config = dict(
    model='sound classifier',
    train_examples=26041,
    spec_augment=True,
    norm='layernorm',
    fused_qkv=True,
    inner_norm=False,
    width=128,
    beta1=0.9,
    beta2=0.999,
    sam_rho=0.1,
    batch_size=128,
    lr_schedule='step',
    weight_decay=0.4,
)
Rows from block 2 of a small sound classifier, named by matrix and row number. Rows with one number belong to one neuron. Each number is 128 + 24 x the weight over its row's rms, rounded and kept within 0 to 255. All counts start at 0.
After each neuron's rows are labels from the 100 clips, of 14976, where the neuron reaches its highest value: "lies over" is the class under the peak; "loudest" is the band of the loudest frequency at the time of the peak. Only what is clearly more common there than usual is listed. The data: synthesised sound scenes: up to three everyday sounds over a background.
# fc1: first MLP up (model.blocks.2.ff1.fc1.weight, 256x128), inputs 43-85
# fc2: first MLP down (model.blocks.2.ff1.fc2.weight, 128x256, transposed), outputs 43-85

fc1.189 [ 67  99 131 154 104 157 130 119 121 165 133 126 171  62 150 113 125 136  99 146  98 134 122 123 141 116 120  79 166  99 166 172  99 135 138 146 125 142 138 112 105 143 105]
fc2.189 [ 92 140 152 127 142  83 168 103 115 144 171 131 129 164 120 140 122 127 125 111 148 112 143 111 168 137 146  98 140 108 111 166 110 121 144  91 117 112  78 137 133 132 125]
lies over: coin spinning
loudest: 2000 to 4000 Hz

fc1.72 [ 98 105 137 166  79 111 101 140 138 178 134 149 166 117 147 155 158 154 109 141 118 141 150  88 148 120 118  74 127 144 156 171 113 106 149 121  96 135 157 135 103 139  92]
fc2.72 [ 86 167 178  81 121  92 148 118 116 157 152 116 138 173  98 149 106 134 119 124 129 129 146 114 116  73 117 102 141 129 126 110 143 118 168 108 120 144 102 141 108 153  96]
lies over: whistle
loudest: 2000 to 4000 Hz; 4000 to 8000 Hz

fc1.68 [112  80 134 129  86 150 144 114  96 123 151 128 124 104 146 142 180 122 115 130 143 144 135 137 170 105 125  99 123 149 174 157 129  81 141 144 130 113 158 103  85 137 119]
fc2.68 [109  99 143 154 141 101 191 161 142  96 152 120 142 143 124 123 139  93 109 115 141 152 130 108 147 162 160 141 109 151 118 151 144 143 119 138 117 110 130 137 119 157 143]
lies over: coin spinning
loudest: 2000 to 4000 Hz

fc1.108 [135  80 151 132  94 110 130 156 135 147 149 155 147  81 141 125 140 150 105 124 150 126 124 122 158  95 117 127 115 141 196 153  89 104 110 135  95 131 139 134  95 100 111]
fc2.108 [ 75 130 145 114 160  84 154 141 170 102 131  68  96 125 116 141 141  77 164 119 150 125 148 104  99 127 142 157 103 133 162 149 129 117 154 119 104 144 107 147 153 153 131]
lies over: coin spinning
loudest: 4000 to 8000 Hz

fc1.109 [ 96  99 118 113 142  99 108 141 107 106 111 142 170 118 122 132 159 116 167 216  93 149 126 146 139  89 103  65 139 101 138 127  83 172 129 126 116 111 140 149 109 127  95]
fc2.109 [ 95 126 147 167  93 108 130 121 153 129 118 145 116 150 148 156 105 123 140 137 119 152 107 114  81 150 169 154  89 102 135 140 146 131 142  92 119 179  80 137 120 112 116]
lies over: crying baby
loudest: 1000 to 2000 Hz

fc1.221 [133 137 102 125  95 150 151 128 122 130 117 134 122 142 142 147 169 122  99 148 161 165 127 149 150 144 135 110 159 147 120 154 143 155 145  83 114 144 166 170  95 148 127]
fc2.221 [144 171 158 131 132 105 105 127 132 106 180 120 133 111 137 134 179 134  96 111  74 128 113 108 143 133 119 125 119 101 123 113 135 157 122  92 121 157 132 111 131 150 124]
lies over: spray hiss
loudest: 4000 to 8000 Hz

fc1.47 [105 115 157 168 124 119 150 161 122 142 112 138 142 132 120 138 171 141 138 115 170 139 112 111 105 107 194 123 120 137 168 186 104 137  98 101 145 130 130 102 150 126 126]
fc2.47 [153  79 156 119 131  82 114 107 157 134 128  90 117 116 127 154  99 148 139  87 134 121 114  88 110 162 105 135  98 121 168 125 160 122 176 147  65 112  87 128 103 130 131]
lies over: whoosh; sawing
loudest: 2000 to 4000 Hz; 1000 to 2000 Hz

fc1.96 [100 154 136 154  94 136 127 108 127 123 105 187 155  88 135 131 153 150 127 156 144 138  93 125 170 136 154 141 145 127 136 137 142 151 114 125  77 120 142 136 149 157 129]
fc2.96 [ 86 127 143 143 136 118 144 133 165 103 151 117 107 129 132 132 129 104 141 110 100 110  97  84 134 111 133 146 119 122 123 108 122  73 107 160 100 131 108 145 129 123 121]
lies over: creak
loudest: 2000 to 4000 Hz

fc1.60 [123 113 117 136 139 107 137 126 151 152  66 143 171 122 155 129 136 162 140  89 148 113 154 110 131 162 148  79 145 134 181 116 136 137 143 138 156 132 126 156 106 160 117]
fc2.60 [102 114 161  91  82 116 158 150 112 142 103 127 125 191 141 144 118 112 114 143 165 150 112 145 118 121 132  78 118 116 107 143 135 130 138 110 107 164 103  90 150 160 124]
lies over: meowing
loudest: 1000 to 2000 Hz